python train.py --rotation_deg=10 --tokenizer="word" --encoder_arch="convnext_v2" --encoder_layer_scale_init=0.01 --fusion="cross_attention" --ema_decay=0.995 --lr_schedule="step" --warmup_steps=130 --weight_decay=0.4
Rows from block 2 of the text decoder, named by matrix and row number. Rows with one number belong to one attention dimension. Each number is 128 + 32 x the weight over its row's rms, rounded and kept within 0 to 255. All counts start at 0. Numbers have three digits each. After the name is the row's rms in percent of the matrix's.
# q: attention query (decoder.blocks.2.attn.q.weight, 128x128), inputs 0-127
# k: attention key (decoder.blocks.2.attn.k.weight, 128x128), inputs 0-127
q.89 107:192158172147134164143125143125097103119166154080159135193136098101064068095120149078135104122082187153135084091113121078138124145119089057137123129098099113190115138120151111093132209120142094093107117173113121083170139130110108146099118126130187081133147189131100166093096158142143156105120100178124175099087126164124129076154145101177140152107191108149132140076146072149106137097187
k.89 101:130155101206141153107138135089160101165098093107132097096148128125067145170141110131172120110149154137196136075115119111060087119096104130106137160024112123149129065147156145146117123138137108132137129032108099157121111119117077121086075130144126190108139056133144059130131131111092124149121088104088088105134138149146133186136132146142114138104089059161099127136162181077158119179155
q.90 102:118103137107129129062109173115153112091176136091109113117167116131049080174142141160164130174098122114118139184154145111161076130108149113125134105102124097194140177136107121141128164076120177082150102138159114179169159095069132106196213096086101092129118097130141103120132113123183131129088121134195180110128168093133113142095112100114153142132100144116132191229104102094168144112129
k.90 094:090162140076228151117114148156146123138143086179177185110146115125103127135069120052109167126132104128174125080177118188106140151102117145118102118131107190120123086127138122081102158138082156076108086100159125153101067114137088170100112117095141119168132113167180140090162083176150148150152139063144118130141074118077170152117111178122062124153126169130118139142078138087105105163108
q.91 095:169189104190179147135112097176151090146146151155128133137133173137127149129137135098130164099068137091132095157150116142143089115171104059148070145107126147136110095124130130136159102117186182139105128157064128093142082135099148118194132151121160099189055126120091128174100113150103123080158144093140080115114092111135120145176170066112134087128047141112059118067143169126107117067153
k.91 106:146132166155151127126170124097166120196118184152085169095066113073140140089137111141132155152138138093093131138133104064118143146105065079093124136067124133127160130146108178141092083083149101076181188189099108122115110088144116175153170142147052147099118158061093071079151126089100153085133128151082194150110140115122119146114109139129124117172093136159154105145114140075111114130191
q.92 098:101142108138150149162148124134137149113161195117152182083072166161146103093108111125118102141136117141103158120114179106138103176121117053147126134112127050182091113108165093103130143083120049140124103134107192115147184172132120191083129107186194097121090094123116176162155097103130080111174103152142083170137097157140180136130136059145108122164153154139077135106113131138108061129174
k.92 094:150135105124161148115085094119152095191141151154131129091156135157186118167156172198149099126150139117200142143120050189135152110085164113082076188118148164108166142113133182152125072111087118072116109089133124098165113070122107188133142154103141134114091106116152107101169096094112136114119135099044163111075135149070084133124170135163150129107085124106093121102151194144173105125136
q.93 102:106110108103125130148069145187130119097149132146133114108142168205089082162089131165163109122149125170121129117139135135129161064074136099171125142138115143124171094114107086142127180097130134132099143129126092072157106091100090118173141105147136084159134187118133058132133097204099078137163125146168158083148158081173139152112140116123185135135129133134077111215154109189205140200120
k.93 104:128101102094141151101108061120149130143095163100130115108095090106216148088096094172130131182182138134047111105098084160105246128163107141115125133127109190201152128128126127075123150136092115069154129174151134100144145175120085137109104188094131161122108143104147089183139160140132113125138105094142106140106101110088145149134125124077081059105085155151147128131114111070096121149127
q.94 093:103155129143158087151109085134178145140107110144169107128114155131161141118101139139142107151121097132143109106126079111153183156140063097127154109096104107201117092135087094064201097134121129188142053172142081155131111223119123141125107155189151139098117138129105185111126094125172077099169063159095126137118143158085103118147117133152101123139148054115144049067136136133110123092177
k.94 102:141120158136164144136162139124190114147128118169075132101089123143153117116141148099176136136159135122090121144116142117097141134156130145054160141139153136096146139107133184167131098082101099088164116134133154112114172087089131249093074162091090172056116118122066121100137181106087107118126090217100122132118135109135070132173176124199121152144107167058137106126154150096107090125166
q.95 111:087101120132091111108148133039162102122125133128144124102106129122081157180062140094134133150097120148135132118173179092148098132152125103143170137051079065090043123110111134102172124147104093104131093078154179160067122172169167084178051134148116130080134085107121133160111194110153186134070159160120112119114150115129140158146182139121094152096111155130106155148103176119106156117156
k.95 115:086132143151167164120088147175102109069105091175164153146139142059125145133170160116120101064134119135121120079158150176156089137080154129129136078205158197159148148096140094175137109085126123125130174141146108183135163099132107079118119168061155109195111135229143172157124134136126152134167159156130156114097117162195122116087132153177126126127137075116127128127100161088159149168115
q.96 098:128118131148069153125093168148111122118156118161167210105145111143104097141184143102167155090159153142114113074149112105124095143046101107137122128109173124191142097115128112094067133055171082064172128178123152139121143111158142139167139097141125175118160164083132090129129165153174083109110113120175104168099119138157141163067102146152173156125183095116152195096090097183124161173146
k.96 102:120165155149194190158125136167133138135133154121209135142195113114170129080140180120168150189133123131121152091104176097085217119193153179128140127195103163157171137143101115120155167115151167130118132101177165112140155154130095104192130158144177137171136124181141161165129135124180113173143169116106125139169167135160137108168128113067134109097117105093078148156072124104132121157088
q.97 092:135113130097070159081094103162136143110179090079080156141115141125100139116116136086134117067170170174136132114096082119154096131082083116100085134113081102249184129136104153115065128104135184121192133157109141133120142079125081128107114111098172135126136132089122178123080138154132128129104107126110162124055124104136174138116125141128116110180148095080147208101167092142075131148082
k.97 075:106081120106198082086164116113145112127134140174129141167150140174103147123097133115196123105107129106118147060086177083146130096254173137168109126132080123149118072193093085125118110137092139097117099079210090109072144139105110135162097173136177156164134117119169080136102112125161102130134150141084160113095175122175141120163134127096129085127139123070093137147100140140108119160134
q.98 106:119102137099083097141159065106151117150130109135093131172150179105080099152151149162127100136099100131158201140101159181151117123094138177071159112131090064147205162128119116107125166072148099077112177145192118202120099090194138099184145103099161155155159120094148150173132087126112163147111172164169179132107112077102118165166111167101175144144132162133117116146140161125128083129100
k.98 101:096117134113153110138100072154106119038130113178167129166207049076154084131170136120105147135121143112165152132126158128170147148090161142103121105140147192136113154145096144183139143141129136089067160127109079121116154160075188118125133153134100131097115139104166100112119192199115135057124120103101068137124142176101173108085138129060073130110132133082194133133079118146135126117111
q.99 090:140163127184121095132084160151170125158132106160162134134140129165122061165124143168119139178096118123114089152134054170150138140087091097142156196118176158126081147124180116135176152074172151114051088139149118107114111131181096142186106113102141145170072071125119096130150099194121104153128134131155124202092142119110061160115129119122164167128101166136081069092094133136114117185099
k.99 088:109166165120131180137167129139105136182148122094064137083111156095105114091139093144062190175078155133099107115137151075145186101114108091095173175084125067147177157115094113135118148076126154103141118153130091108105151066172088170089136119115104178037145101091118142112147163085168076077117140138156150096119115113132106174114104107067140143118057156145088094134110124146123129113147